Weights of a small segmentation model: encoder norm batchnorm.
Rows from block 9 of the encoder of a small segmentation model, named by matrix and row number. Each number is 200 + 30 x the weight over its row's rms, rounded and kept within 0 to 999. All counts start at 0. After the name is the row's rms in percent of the matrix's.
After each channel's rows are labels from the 100 images, of 14976, where the channel reaches its highest value: "patch colour" is the nearest of a few named colours to the mean colour under the peak; "lies over" is the class under the peak. Only what is clearly more common there than usual is listed. The data: seven-segment displays showing three digits. In brackets: how many of the 100, against the usual share in percent.
# pw: pointwise conv (encoder.blocks.9.pw.weight, 384x384x1x1), inputs 192-287

pw.206,092,223,231,224,230,177,215,210,145,225,180,226,204,201,210,238,250,210,225,213,188,179,184,178,190,192,144,254,232,175,174,206,166,144,193,148,184,225,215,217,176,209,173,210,213,221,232,149,166,212,227,185,179,224,184,186,198,187,229,186,225,176,189,205,170,223,304,187,230,167,192,141,214,230,217,202,166,167,221,175,264,162,215,170,200,144,170,233,199,152,226,142,171,183,199,220,153
patch colour: brown (67 vs 33.5)
lies over: surround (100 vs 61.3)

pw.152,098,221,183,172,148,225,233,168,201,245,192,209,234,206,235,212,166,143,245,188,231,227,242,250,224,190,184,199,213,201,207,213,232,159,176,245,262,161,172,182,199,237,184,263,187,208,184,168,272,204,230,140,204,152,229,248,216,179,192,195,266,231,255,190,228,186,170,233,187,187,191,185,155,282,177,162,208,219,193,221,181,200,206,208,178,176,190,232,168,181,190,209,194,215,195,251,197
patch colour: orange (30 vs 0.8)
lies over: screen (74 vs 37.7)

pw.151,095,238,195,198,203,192,210,238,222,253,289,174,180,194,221,126,178,230,195,208,227,248,165,156,267,129,218,247,222,175,185,188,202,187,163,215,197,197,198,195,215,189,246,201,222,174,196,180,197,174,189,201,202,186,178,226,241,213,169,218,212,252,170,255,238,191,208,192,194,174,141,166,219,206,206,216,215,171,224,181,226,173,155,183,170,215,202,191,185,153,189,187,246,177,208,176,178
patch colour: green (26 vs 9.3)
lies over: screen (85 vs 37.7)

pw.241,095,247,181,168,144,192,214,165,169,219,173,175,208,247,187,210,245,190,221,236,190,158,153,203,142,224,204,194,211,249,194,206,137,253,202,230,187,216,187,180,181,216,193,156,246,269,179,210,174,153,280,169,197,246,172,199,158,243,206,163,191,178,249,194,179,233,212,203,163,200,186,189,274,214,248,227,167,166,206,176,201,156,216,183,191,217,222,209,185,253,210,213,181,247,177,170,204
patch colour: brown (65 vs 33.5)
lies over: surround (100 vs 61.3)

pw.342,101,215,200,195,235,211,178,170,205,182,162,183,207,246,211,183,166,198,147,162,234,184,253,198,242,179,202,239,192,186,239,232,184,194,248,222,226,234,228,220,224,210,220,164,220,250,201,163,216,175,222,177,214,188,194,239,237,199,176,253,186,186,242,215,212,222,182,211,203,227,156,231,181,145,180,185,199,191,179,182,241,236,215,140,209,197,151,189,230,190,156,187,227,175,219,219,191
patch colour: green (28 vs 9.3)
lies over: screen (99 vs 37.7)

pw.97,097,206,190,200,206,226,147,133,219,241,184,171,176,232,169,252,224,207,238,164,197,267,191,217,195,216,174,191,209,189,148,290,234,184,183,189,245,229,194,234,198,212,158,221,191,188,260,218,190,226,164,200,195,171,217,166,195,246,207,153,190,203,240,208,194,166,185,206,194,223,175,254,209,196,186,227,266,164,196,151,185,161,168,224,202,239,207,200,236,177,190,199,210,204,265,181,215
patch colour: green (31 vs 9.3)
lies over: screen (99 vs 37.7)

pw.50,109,208,183,156,210,174,162,197,204,195,232,156,233,200,212,146,227,282,251,226,216,193,175,209,185,197,187,178,185,192,197,158,185,201,192,184,180,175,169,171,248,217,262,228,142,207,172,211,215,166,202,162,239,205,174,209,161,165,204,156,211,182,182,147,240,210,213,215,183,217,196,253,211,135,202,213,172,173,210,163,159,217,216,205,187,215,131,227,170,159,228,198,187,180,228,139,180
patch colour: black (32 vs 5.4)
lies over: screen (98 vs 37.7)

pw.74,100,197,189,133,233,196,131,186,178,188,195,207,192,186,175,171,151,197,260,213,152,221,206,240,223,203,183,189,166,212,217,196,151,220,233,218,196,164,198,188,183,215,224,172,184,187,206,232,216,208,207,184,246,228,188,220,181,213,179,226,203,238,202,228,173,180,195,226,169,213,168,250,262,149,214,207,231,205,213,201,212,184,190,195,228,201,280,234,190,212,188,199,172,186,219,160,199
patch colour: grey (66 vs 36.9)
lies over: surround (100 vs 61.3)

pw.91,100,226,232,198,181,258,247,189,212,204,179,205,231,201,163,254,206,168,215,183,216,174,236,185,208,186,212,225,156,218,218,186,132,223,213,195,196,247,161,212,209,196,197,219,208,176,171,214,192,187,252,122,198,231,260,196,188,190,247,229,210,248,177,176,186,197,227,222,138,188,169,227,252,147,182,206,162,234,180,209,229,188,248,216,163,164,169,125,190,230,214,190,203,197,177,230,216
patch colour: brown (69 vs 33.5)
lies over: screen (66 vs 37.7)

pw.65,097,193,210,248,205,215,184,160,185,233,192,155,176,200,206,211,224,187,227,188,151,150,199,187,248,212,130,207,219,213,184,178,184,183,145,187,187,182,209,202,205,207,191,196,207,237,254,194,184,216,206,220,234,236,249,272,226,229,204,208,184,143,266,222,164,217,245,219,195,206,268,215,228,250,183,248,177,179,228,220,157,221,219,156,250,182,184,235,184,209,215,269,164,172,203,188,147
patch colour: brown (64 vs 33.5)
lies over: surround (100 vs 61.3)

pw.176,104,206,194,219,156,210,207,177,179,132,250,166,220,223,199,193,250,196,190,135,188,187,227,191,163,201,221,217,235,214,189,135,171,248,220,257,227,190,214,222,203,204,207,260,232,195,208,223,241,196,283,165,164,176,224,192,189,225,210,167,193,222,193,221,153,183,215,219,189,211,173,209,190,173,155,221,164,201,228,163,201,235,177,151,196,198,207,193,131,209,187,242,224,183,220,205,142
patch colour: brown (63 vs 33.5)
lies over: screen (100 vs 37.7)

pw.302,103,166,212,238,169,204,194,194,201,201,218,223,258,204,202,192,153,204,209,209,143,159,183,189,160,213,206,180,222,187,194,166,286,227,197,206,197,191,240,188,238,229,212,228,244,246,220,189,217,190,216,217,271,178,199,215,218,198,215,139,212,218,207,177,224,203,229,215,206,236,212,255,230,133,200,225,187,207,203,165,237,240,176,179,251,180,251,163,144,240,180,165,187,185,137,222,240
patch colour: black (38 vs 5.4)
lies over: screen (100 vs 37.7)

pw.203,100,176,253,236,193,210,172,177,195,210,190,216,190,182,198,261,193,185,222,211,217,218,185,134,183,179,153,253,200,157,237,252,162,242,226,230,229,173,199,160,208,232,196,195,201,214,178,246,214,186,191,214,204,147,211,204,157,185,142,209,178,175,207,188,197,184,192,234,196,208,223,167,241,219,164,201,203,190,169,252,256,213,224,217,217,113,185,194,201,209,290,202,169,137,207,139,167
patch colour: brown (62 vs 33.5)
lies over: surround (100 vs 61.3)

pw.103,106,234,207,195,265,214,198,195,189,186,209,198,168,247,243,198,182,190,184,220,205,232,268,216,239,182,229,214,162,168,215,202,220,172,181,179,228,170,249,210,197,226,190,203,187,231,197,176,224,173,223,239,183,185,245,218,215,245,202,229,170,210,232,270,188,164,200,212,244,202,205,196,204,166,218,229,244,195,221,245,215,191,251,223,153,247,164,205,182,244,225,202,203,166,221,160,221
patch colour: blue (30 vs 3.8)
lies over: screen (96 vs 37.7)

pw.205,096,273,212,205,137,169,182,220,181,176,157,219,212,192,172,225,180,171,132,185,228,258,186,186,178,154,215,230,239,218,188,198,193,245,205,167,270,176,282,195,252,190,223,216,204,134,239,176,226,190,240,189,170,195,250,145,120,211,218,171,213,214,167,182,191,194,225,184,207,153,200,190,234,235,209,158,187,182,191,218,140,230,163,288,157,165,267,218,209,204,206,195,219,160,204,219,252
patch colour: blue (27 vs 3.8)
lies over: screen (91 vs 37.7)

pw.22,097,274,178,205,173,183,255,153,211,226,222,238,189,165,209,208,214,257,230,217,212,181,225,232,175,234,193,210,220,252,210,241,192,203,183,208,186,210,215,172,235,220,191,203,259,210,248,217,192,211,207,233,192,154,180,163,223,195,123,207,195,161,209,195,213,234,240,204,177,198,204,214,158,155,215,167,212,191,136,199,191,220,202,141,184,234,218,229,199,228,214,189,176,165,218,165,184
patch colour: orange (25 vs 0.8)
lies over: lit segment (40 vs 1)

pw.90,104,231,215,158,193,205,211,156,188,166,223,167,200,232,230,178,210,186,151,233,184,138,200,118,193,189,168,189,225,138,200,163,227,250,204,172,183,196,183,182,211,204,161,189,221,221,192,208,162,217,215,183,174,161,198,215,166,171,251,209,194,200,162,145,201,228,181,156,201,176,200,212,186,169,204,174,153,155,150,190,200,217,159,189,202,172,210,181,174,206,174,179,207,152,265,222,186
patch colour: brown (73 vs 33.5)
lies over: screen (87 vs 37.7)

pw.315,100,215,215,160,171,211,234,184,189,187,211,226,174,198,179,193,201,174,133,223,194,164,214,141,257,173,207,207,206,199,204,182,202,144,210,202,215,201,217,170,218,167,173,222,249,258,257,191,248,153,216,196,210,166,235,222,215,160,233,209,228,203,218,244,195,202,179,175,187,161,162,228,211,235,209,169,141,177,264,172,181,240,177,230,197,187,164,182,199,151,175,229,167,251,209,217,175
patch colour: green (25 vs 9.3)
lies over: screen (99 vs 37.7)

pw.8,097,214,275,223,210,180,264,182,201,231,191,179,240,188,185,231,233,187,174,201,190,219,237,204,199,242,174,216,189,200,193,177,183,182,224,238,198,223,228,205,194,209,191,196,232,190,266,199,213,206,229,190,203,201,203,242,190,171,170,204,189,188,259,242,192,248,154,187,169,163,190,161,189,187,187,194,119,218,189,218,206,212,171,227,137,151,234,185,281,214,201,211,229,184,171,197,145
patch colour: green (25 vs 9.3)
lies over: screen (89 vs 37.7)

pw.98,096,198,172,182,155,189,236,235,239,220,243,215,186,181,221,184,242,204,219,259,186,172,186,191,246,193,224,170,259,258,187,200,190,204,165,199,232,206,203,243,140,188,196,171,235,204,211,203,195,178,153,222,201,215,185,204,216,206,227,239,176,161,179,214,178,221,190,160,232,188,191,214,186,203,177,219,232,192,215,222,216,190,174,195,132,216,156,176,203,157,244,216,256,214,164,194,194
patch colour: blue (30 vs 3.8)
lies over: screen (98 vs 37.7)

pw.162,099,224,200,144,179,231,206,216,203,165,206,181,208,176,151,257,260,213,283,224,218,188,160,197,166,219,234,195,262,215,189,177,189,163,214,157,193,192,171,224,247,231,220,163,178,183,179,216,171,226,165,208,219,190,199,212,240,199,183,234,182,181,232,201,205,186,226,211,184,248,193,185,232,183,263,168,221,168,213,236,223,124,209,153,171,227,202,207,174,209,230,149,195,188,208,183,252
patch colour: blue (25 vs 3.8)
lies over: screen (85 vs 37.7)

pw.107,097,234,191,145,210,206,197,252,254,236,243,220,151,175,198,199,162,165,153,206,208,174,220,148,148,233,187,156,208,189,218,198,148,229,188,264,223,174,220,156,211,169,225,198,240,213,178,218,218,187,232,226,199,184,150,196,157,228,167,222,239,233,181,189,198,217,271,178,210,162,179,168,248,202,221,226,212,188,223,177,219,206,225,182,207,189,146,232,229,196,216,241,187,197,269,157,222
patch colour: brown (63 vs 33.5)
lies over: surround (100 vs 61.3)

pw.376,100,210,221,235,177,172,243,265,194,194,226,216,213,157,168,169,270,222,272,179,194,145,205,143,224,261,187,181,202,229,207,208,229,191,202,187,233,261,195,195,218,207,194,206,176,211,148,182,219,206,212,165,243,203,207,182,218,152,263,153,192,185,225,226,209,165,188,202,178,220,177,162,215,178,195,186,231,182,212,229,242,208,147,288,237,248,246,175,246,188,215,195,157,163,189,261,215
patch colour: blue (28 vs 3.8)
lies over: screen (95 vs 37.7)

pw.378,097,218,218,172,221,166,209,213,256,185,209,199,221,232,247,174,240,174,191,189,199,174,178,187,156,255,221,195,210,205,146,216,198,214,163,240,213,168,175,210,172,197,236,254,183,190,202,192,221,256,243,200,208,133,200,201,188,160,157,188,157,186,222,245,176,222,180,156,168,260,177,180,162,230,180,236,250,236,195,190,277,134,192,210,198,191,202,175,189,242,230,190,185,195,215,271,236
patch colour: blue (26 vs 3.8)
lies over: screen (91 vs 37.7)

pw.303,102,213,229,209,162,207,197,162,205,236,179,170,186,215,179,186,203,175,212,234,203,173,258,239,165,203,172,184,209,195,194,185,187,209,150,230,214,223,287,203,248,213,198,183,233,208,131,255,188,193,218,196,215,210,169,255,166,182,158,172,230,187,138,232,190,178,157,207,229,184,128,137,203,157,149,208,175,184,155,199,275,209,250,174,267,192,197,176,202,180,204,228,223,163,226,188,156
patch colour: brown (65 vs 33.5)
lies over: surround (99 vs 61.3)

pw.34,102,226,243,209,262,226,187,207,243,149,162,153,184,148,257,179,195,200,206,200,197,204,201,227,225,202,198,240,215,202,195,219,215,238,203,160,187,255,241,206,185,230,189,166,176,144,165,209,230,197,250,205,214,185,161,223,181,203,164,175,200,177,168,176,173,155,177,222,155,267,211,212,235,192,154,202,205,213,183,201,181,237,162,203,192,228,198,198,210,171,242,168,184,151,217,133,219
patch colour: grey (64 vs 36.9)
lies over: surround (100 vs 61.3)

pw.64,102,198,217,180,235,195,203,209,219,163,208,151,213,225,163,204,186,194,192,250,154,162,191,179,110,210,172,161,180,187,204,161,183,195,237,159,189,206,214,173,214,160,168,214,158,186,199,190,225,194,199,242,146,217,208,158,246,148,228,200,182,138,191,178,236,196,187,186,145,160,192,221,183,200,172,264,190,186,189,197,245,160,218,178,203,185,214,252,127,120,203,183,142,181,159,204,164
patch colour: brown (61 vs 33.5)
lies over: surround (100 vs 61.3)

pw.127,100,175,237,239,210,226,167,246,211,171,157,248,271,211,222,243,188,182,206,201,173,238,168,233,170,214,230,198,245,256,219,173,217,194,208,140,170,202,188,179,185,197,188,145,220,197,195,197,193,228,158,232,195,180,243,247,210,230,205,183,211,190,250,203,206,208,165,201,182,254,229,208,200,212,179,210,236,168,145,182,202,195,220,209,212,224,183,179,218,210,212,280,209,153,208,239,141
patch colour: blue (26 vs 3.8)
lies over: screen (75 vs 37.7); lit segment (25 vs 1)

pw.317,094,182,203,193,217,141,226,262,179,194,178,207,242,151,261,210,229,232,195,218,172,186,183,196,235,269,159,153,248,171,195,242,173,149,183,187,219,246,195,242,239,208,188,214,212,166,214,233,152,210,198,186,217,212,233,263,190,193,245,241,221,241,189,208,218,218,175,209,210,184,194,182,164,217,161,188,159,191,199,228,204,193,192,250,184,147,150,205,242,199,166,163,209,151,233,169,214
patch colour: grey (64 vs 36.9)
lies over: surround (99 vs 61.3)

pw.236,102,185,156,188,271,214,241,217,191,192,228,151,244,167,199,220,259,233,244,206,218,166,209,173,227,190,174,263,201,145,182,226,217,174,198,176,230,204,231,201,211,167,203,188,165,219,200,280,237,186,202,186,207,191,173,227,172,182,128,178,248,211,189,188,249,219,239,187,137,226,196,165,172,166,171,249,206,196,195,201,214,238,142,215,187,201,141,168,132,180,206,179,177,213,234,192,196
patch colour: green (27 vs 9.3)
lies over: screen (100 vs 37.7)

pw.209,106,172,171,170,208,215,178,158,193,228,233,177,209,211,212,208,192,187,207,240,203,193,162,175,147,172,223,159,281,192,194,209,202,225,158,199,190,152,251,175,169,227,231,174,233,197,187,218,225,201,193,201,190,254,174,191,172,183,167,225,175,206,212,156,212,207,192,205,133,175,216,229,187,149,219,187,183,152,198,202,247,199,202,150,214,235,195,201,202,173,220,211,190,159,203,210,216
patch colour: grey (71 vs 36.9)
lies over: screen (98 vs 37.7)

pw.189,097,217,147,144,154,224,195,159,217,181,167,210,200,205,223,197,230,204,200,253,197,216,231,185,165,234,228,155,220,178,182,189,264,238,182,238,229,235,224,203,207,188,174,179,210,181,130,243,148,236,172,233,180,175,138,201,260,214,219,205,197,248,224,239,261,206,224,197,132,239,233,173,198,186,241,191,213,215,242,177,209,217,197,205,226,230,175,194,177,208,177,113,203,193,208,226,207
patch colour: blue (27 vs 3.8)
lies over: screen (87 vs 37.7)